A small image captioner, trained from scratch.
Model: 10.4M parameters, encoder arch swin, encoder norm rmsnorm, encoder num experts 4, encoder patch size [4, 4], decoder layers 7, decoder norm layernorm_no_bias, decoder activation swiglu.
Data: trained on rendered scenes of toy objects such as cars, trees, mugs and chairs, 1.6 epochs.
Rows from block 8 of the image encoder of a small image captioner, named by matrix and row number. Rows with one number belong to one neuron. Each number is 128 + 24 x the weight over its row's rms, rounded and kept within 0 to 255. All counts start at 0. Numbers have three digits each.
After each neuron's rows are labels from the 100 images, of 14976, where the neuron reaches its highest value: "peak on" is the class under the peak; "top examples" is what is common among them. Only what is clearly more common there than usual is listed. The data: rendered scenes of toy objects such as cars, trees, mugs and chairs. In brackets: how many of the 100.
# fc1: MLP up (encoder.blocks.8.mlp.fc1.weight, 1024x256), inputs 0-127
# fc2: MLP down (encoder.blocks.8.mlp.fc2.weight, 256x1024, transposed), outputs 0-127

fc1.703:134102131070144160091111115124114112134135110150109135107102087106184081120124170151116127125124187110117125142111090140124113128129110121155107151126158135119135088163143164161111108135148103138141122134130089151156107122150147084109091122133127143112180126091126160103108105086122134110135104143117132149108161173170127090128090152114148106156068088121099146101171100133156175165134
fc2.703:117135129159117145136140137117128135106101114138109135116146127150129133140158110076085087156156108110089105123161110148144115120075169127122151120092092136133179150106148088149138156132125136101135103148111168140103141116108111150139113105100120126088124147123157131146146192132168138151110138121091170106134156117131119149099151134116150131106155105151150127123143109118123112104147
peak on: barrel (39)
top examples: barrel (43); largest object: barrel (40)

fc1.738:100148102131127146143192134107102110164118173105108131131115140123114136097106141134146121152150134132151093105134093109150104094172171106135096123153146104147159109143094143128144126131134184151139160112122106082124123084138107128123125076140096078151130164146094116108140103126158130117117104139133136139110149091168125107194127116150084134143192138156147151106163146105115147103081
fc2.738:117114105137100121108106136142113153110177135142130144131111160154170104127132135148106082098180145152120110175100126155098142113075151136138149113098118139161105150081114136093168134128114140144106094114143122111111133117136127131088107128143136157115108117115147100172158122133122131145106103168153136111131149144105157137142141103076156112151102074108160144132188082142104100137149
peak on: house (37)
top examples: house (46); largest object: house (36)

fc1.623:146090127138138173140096137136098114134126133098098143126117146165135075146117102130160115091053106196125133106099173128130085118153123121119105106180143114160113080146129132123153157106164130142088127148152103087164113113140128105150095141094159159128147150082139163125090138142126135128111143133089132146150118157120115148115108105153153109159124121133110133122103128102133190126144
fc2.623:133140143124160134095106102122127120094164143164091114126134142111131147115155149123076140128193132110090115132156126163136136128130122138139149120125156124093127134101125139122100167097145177134142102149071148168097151060130147113137152105126121097087131140141164131143117144122164148142153141130131122141148099100162161138109147128123144135104095137166160119106124146132129151163103
peak on: barrel (25)
top examples: teal object (74); its colour: teal (50); barrel (30)

fc1.110:126164104128158100194186117147141147114140152133130135122135137143098118139133112106091137086164122137133104108189134130138147121104098136111087167129146143127144135125091119114128163151096131095095110109137122169141154128136107149154076155106099103136140124119106135122120134088148113146101157103142182144096129172143127152074143143130141124113175093152112099114133134137138178143098
fc2.110:135130164147102133166109116130126116118148151089125123100135112121134143098114154124146150125136148130109089139144065102120102152105116120125120152128091150128097148134159109126090111142175163125159097141137116106162145164136152102125161137164122151096152143161120150124132135181088168113126140147122092115131130130098113092140097122117107110114074143114106119104113118199134114126127
peak on: car (33)
top examples: car (37); largest object: car (25)

fc1.176:144127135068143127142150165109150150090163145124141133116088116136131116171123112126170117161114127145154086107127105122114109116126102165134143144161095132099087125096146188143142155145105107144150134069133114136138117120100147070115138135086144137174119103105145151152102126134155131140114139157131131130137164121116178182126138106125132158127116147120134096121171143116098137111117
fc2.176:108089171165134156143166143139124086149098134169115139091154080120050130118156141143121131094165147159073091107141100142164113128100095134143160116105095125099121122138157130116119128154167179151136100171128147143150124167138073133173114126120137109143123132063134139138152100097102116130122160078125136121146093113140104130121103145139127167134142121149181165113131119102153161120091
peak on: barrel (33)
top examples: barrel (38); largest object: barrel (36)

fc1.427:123068101092150128116153147134132135100160066157130157096112117088156100154160163128158127131073129146128125098140069135141126112124149144148134148079162157141085137137132150146090087128112109104088107096160130149119126113133147107106129127140130189126150107079143132138108130153127165105121073139129103134112119177104121159125132103150174106152146114092106107103147124076114179110101
fc2.427:107133155071141147116155121148178139136127146096126120149162132138094150128132126081093129121142118142161123129120119157119145164119092128118133114156123163116151115111116089125128155096126145118091126130113151173070114144112163143148116127107112046109131155142104139144168095133161125115135193104154103121135104124165075075160129166118105152091151136160135140153140146155155116113130
peak on: barrel (31)
top examples: barrel (37); largest object: barrel (35)

fc1.49:147121148127106108113088150167119157151093133134128114128109137129082158152118149121113118184131146132123135148149121104120143121105148117112119158130107143154161162149126058125106155160191144166125113174133152069120140136145142159113121126160102122121139133178099125134147158104144119139131105142079132145131096141115124110128137144121147110140103121103117113114140119128102114158106
fc2.49:071115135129140151122156136116145106124146132139111133116165094141119090144162133099088101106139137153116132142117152141130150157084067119148161093113106129124132135120178140125112135121089141106151099149107146162123155122112135099172120095098125123088148169093141151119116164174112132129109141111131135119136132089127135136149085121101158141084125135188149098134119150096179154137117
peak on: barrel (25)
top examples: barrel (35); largest object: barrel (28); snowman (27)

fc1.300:079121118131104122097126177125074127121101146137097101142121098183132095157112122184092110149109131147151133116139074139161108108162140100115130097083136083147114176063152124133100159150108140119125114104118126106116163095147082126144136127143113058126121124163080180129121113121096106135117137087094116106123147129123142092171181155169109115115154112120148165111162117119183126160134
fc2.300:126135133113148126106154100137105151120144169169117137144140140081113112133123077094138097144154121109172157137087140080106141078108137145113139168130107146115116127162188105221198155101156133119096152110159138117150115078158132152139130136152084114117139111143124071135141141131170114133126132179119135147130119129099128160115116128104119118120155157114128114111117121129110109124152
peak on: mushroom (26)
top examples: mushroom (37)

fc1.597:128145081126161123105141123114137140122129106119131117129126149107149113139139048172166184133111142105144104101099128167143111132108153144129130168162151121118118129142135157122117118128118087106140158115102122113098107155137141146121085114085145160107090131057140121119100101135110182087145106087153136171139193114155098148130100113135097128173152115120127140134120139095169126131111
fc2.597:104182128135158154151118118109127127124101132112143141093146104135101113095121133132078134130142122096123094118137162094109135129110112126141109106089150123105176110086134139139103131111165141153129107149111117087164135127111117114154075114079124118119142195157142104151102157138134139121141139146151138138098104147120166121142112126054114126093113113164141094136100126112126118163117
peak on: barrel (35)
top examples: light from behind the scene (51); barrel (38); blue object (36); snowman (28)

fc1.197:142081169145184110077121148139164080114145168146167142142054110091135146136101078096131112132121117108140159113157118140135144159158086105125160164174145119113142138105154103135080120165089126108144155156126078145176073118076135077099094100134127115119132095143111111117102123086122087124174128127142136095111171127108144129150136143120093154104125151121117124131160080115118135115078
fc2.197:129175085112110114146160117102112160095136119147107105128164133116110096161148142107116124110133134108132106128126139124133152100178106133127128136131112120148113107110128116157166123151130161117178135079111162177140116083159140147129108139095125185095130167120140132139143122144129147185070132126152152149120140086118130122093154122127110123107150140093141083143104151118107108101087
peak on: barrel (26)
top examples: striped object (32); barrel (29)

fc1.379:134144118124108145139162125116122151146154128119137124110104180145141114147138135142170131136173100076170118142108112117109114150103096093165103138120116146143101127158117142067151111125143132140178109129075142087098126113156134141160095109103144125143148173097115131086086143160172128130154135143146108105128114130169122114154100100087145145133112104130132164169141175145154157082158
fc2.379:124097149109117089128087127122114124169114101115137117152133082146127140158117131098125104159108083147095132153105125140138136131087146118082137153125105126138151098157153138131116154119093120119148108147134130172144115158125177118097138141124100113145131111133103115145112122102118128149150136126147127152120097125104164138124142115108137134132129111151133061113165093148103114120141
peak on: truck (26)
top examples: truck (32); largest object: truck (30)

fc1.612:140136121162185154146167136163119156107116151105136127107065120129124157153150134179173142137093104107166128148184142110131142111127140108127095166105133142178146108120119144143122140145121110144128142098131145084134156172122132107100080160162131107155106118093140131143129118144130158142144132098090133131118136184171086150094106142089119157105148098138113125101125142109129182132089
fc2.612:096154113088121149141138120144101161102118088121140152123129146140141171143119127115107109111097142156128125117115134148101104086127107124101092140164118148118098142070117106133120109119133147192104155116138136112108172135137135143155123144157143071134103108156096079100127118125147081129087094148116124119143093074107153139166121116130126086108129149073128134159127148115121114104144
peak on: mushroom (43)
top examples: mushroom (49); largest object: mushroom (36)

fc1.753:123100105117104136110109103146114051158175152112124148139115131101106139119100128125114111204137135126158139121104107096116141163166122160073128137136129112105127124180152130141177148111112146135103150096140162129130134138124175131174124075142133136134105125115133135083139089122157138107097121131125140120130145173107155153106097110126146124153098062120115109143138150121116132144096
fc2.753:164123111109121174131149149124123141131098147142128171141171087116086101131173097094095139101124120131100124186177121142152062142104100133165185118140120108176154121086147145108139162132119112094131130138103122120125150136124119120132118123106136158119144149154071104175207119141156165140166111152136149164132151122124159179145156128079119109118128133145127115108165115112143142129129
peak on: arch (29)
top examples: arch (32); barrel (25)

fc1.318:126127113114092150116157160116144075157100139131138145092105132180114105134128138086113153155134147139147109098171143143170127156171132110137123122108144133120150139109125161104104137162127130145102129123103097154123107083106120109126176068100123066137133085071159134115103139130173143141141127121112157123149130136151126083195126136124159146142091098135124149145154132147119096114113
fc2.318:131133137105178130111120135135153173113109145110120133146127115134126138105112158172110124098140183143124122141179123141111087106132133139093118113132127101161099139109179126116119132111125134133130106124154138171113127171121176133142136159135130142126121121136127126167170101127117132100102074112146071130112107178154131154150147127087036083129089119161135114158151103092141149142134
peak on: house (26)
top examples: house (29); largest object: house (26)

fc1.290:101127098101097104136138118106085099120113119124153156141161164144100098100152145130141095102106163101122127107157124105108117176082130169112135171131073109104122152121132115147106111114122146145136111155108118146090128126164159129195119153090151111159143151112103118092150106151136111106088102134149147102132155134141088154152162118131125093161116152122138161138117079103172150096119
fc2.290:118092166152134167162145087179126164121148116126108140108153120119145094146121103123124144156151100116115138141120107163136113149160154115140131096119167162100169101171153124093147138112168120135090144144082136142110148118135151125139114164082112143118117131148087084118124179103146112149099152133117166143080127102146119111097104130107143111107128076153161133066134139159103119113138
peak on: house (26)
top examples: house (28)

fc1.494:099147111147148110153114151165155169118143163099147129111124098129105131135120112128130083138118117114138114133108116129098150108145077127094140101148098118114094118150111121167131097171106140070103140119127172122118106157189130111134118124112119143127117133133104126113067185089119135149156097116136154141103130144133132136160135096134088140124162118118082140134106170149121116111118
fc2.494:160145097161191107149125145117116135162119107152112114139149134110152085128092146127076114123086123095125134147129105123094136139137095144103116196125175131096097126054139084143104139152114150126113121150124133113136138133147099160110146104163142160129145161132141113131136124170089099121146153163131171139127140148151173138115127124092100140129083095130122117179128149125128104135118
peak on: arch (32)
top examples: arch (40); largest object: arch (34); table (27)

fc1.720:159130158120166133114116113118122112115094137110106155124145102098137137095084115165155142116116096125149105130115104099149072161151108140111072181144115103122141115168109131105143138107113103131129144138135160154116107130109160127112110149145126113134106094089129124068149093097133115116160086104109137097114165140164130138135171130146124134145146158090070094102139092085154138159129
fc2.720:135156109111134139137085128139117131141121146140154101155129139179133097127206119129123117167108127073104117131162118111050104124141142098138175108143134166127120096126132095118145103113121197160184107115133139107125118120159107145150103116144161129120122120163127122188100152157128148118102072127107129152095123156144117167125109153137107103111159095146163137148141151157096136101150
peak on: snowman (31)
top examples: ladder (37); snowman (37)

fc1.338:087123100113095118158128102124120103154111171154138105119129121116099132106121126145112133173179159132148125141088141104079132142108160135118142138102086152132111141152133124129123141147130129135147154091132127139113122165122131117084095118133098094113153117168108128174123138119148121122145143172142100172113114116116116158112118138100122117106117114130121133128124138117117117144111
fc2.338:120097125103128192152113127118141131105114093121117120156133132136074133116152140135156142159111097165114140121134142142160122110139120156130119099104102145094149102107143137133144121079122131116167111124109146123150156071139100104115118107127137133115157113126120150119097070132153094125092113163126145125117142115116111153130161144073158125120104114117152110143151169102122148113135
peak on: barrel (36)
top examples: barrel (38); largest object: barrel (34)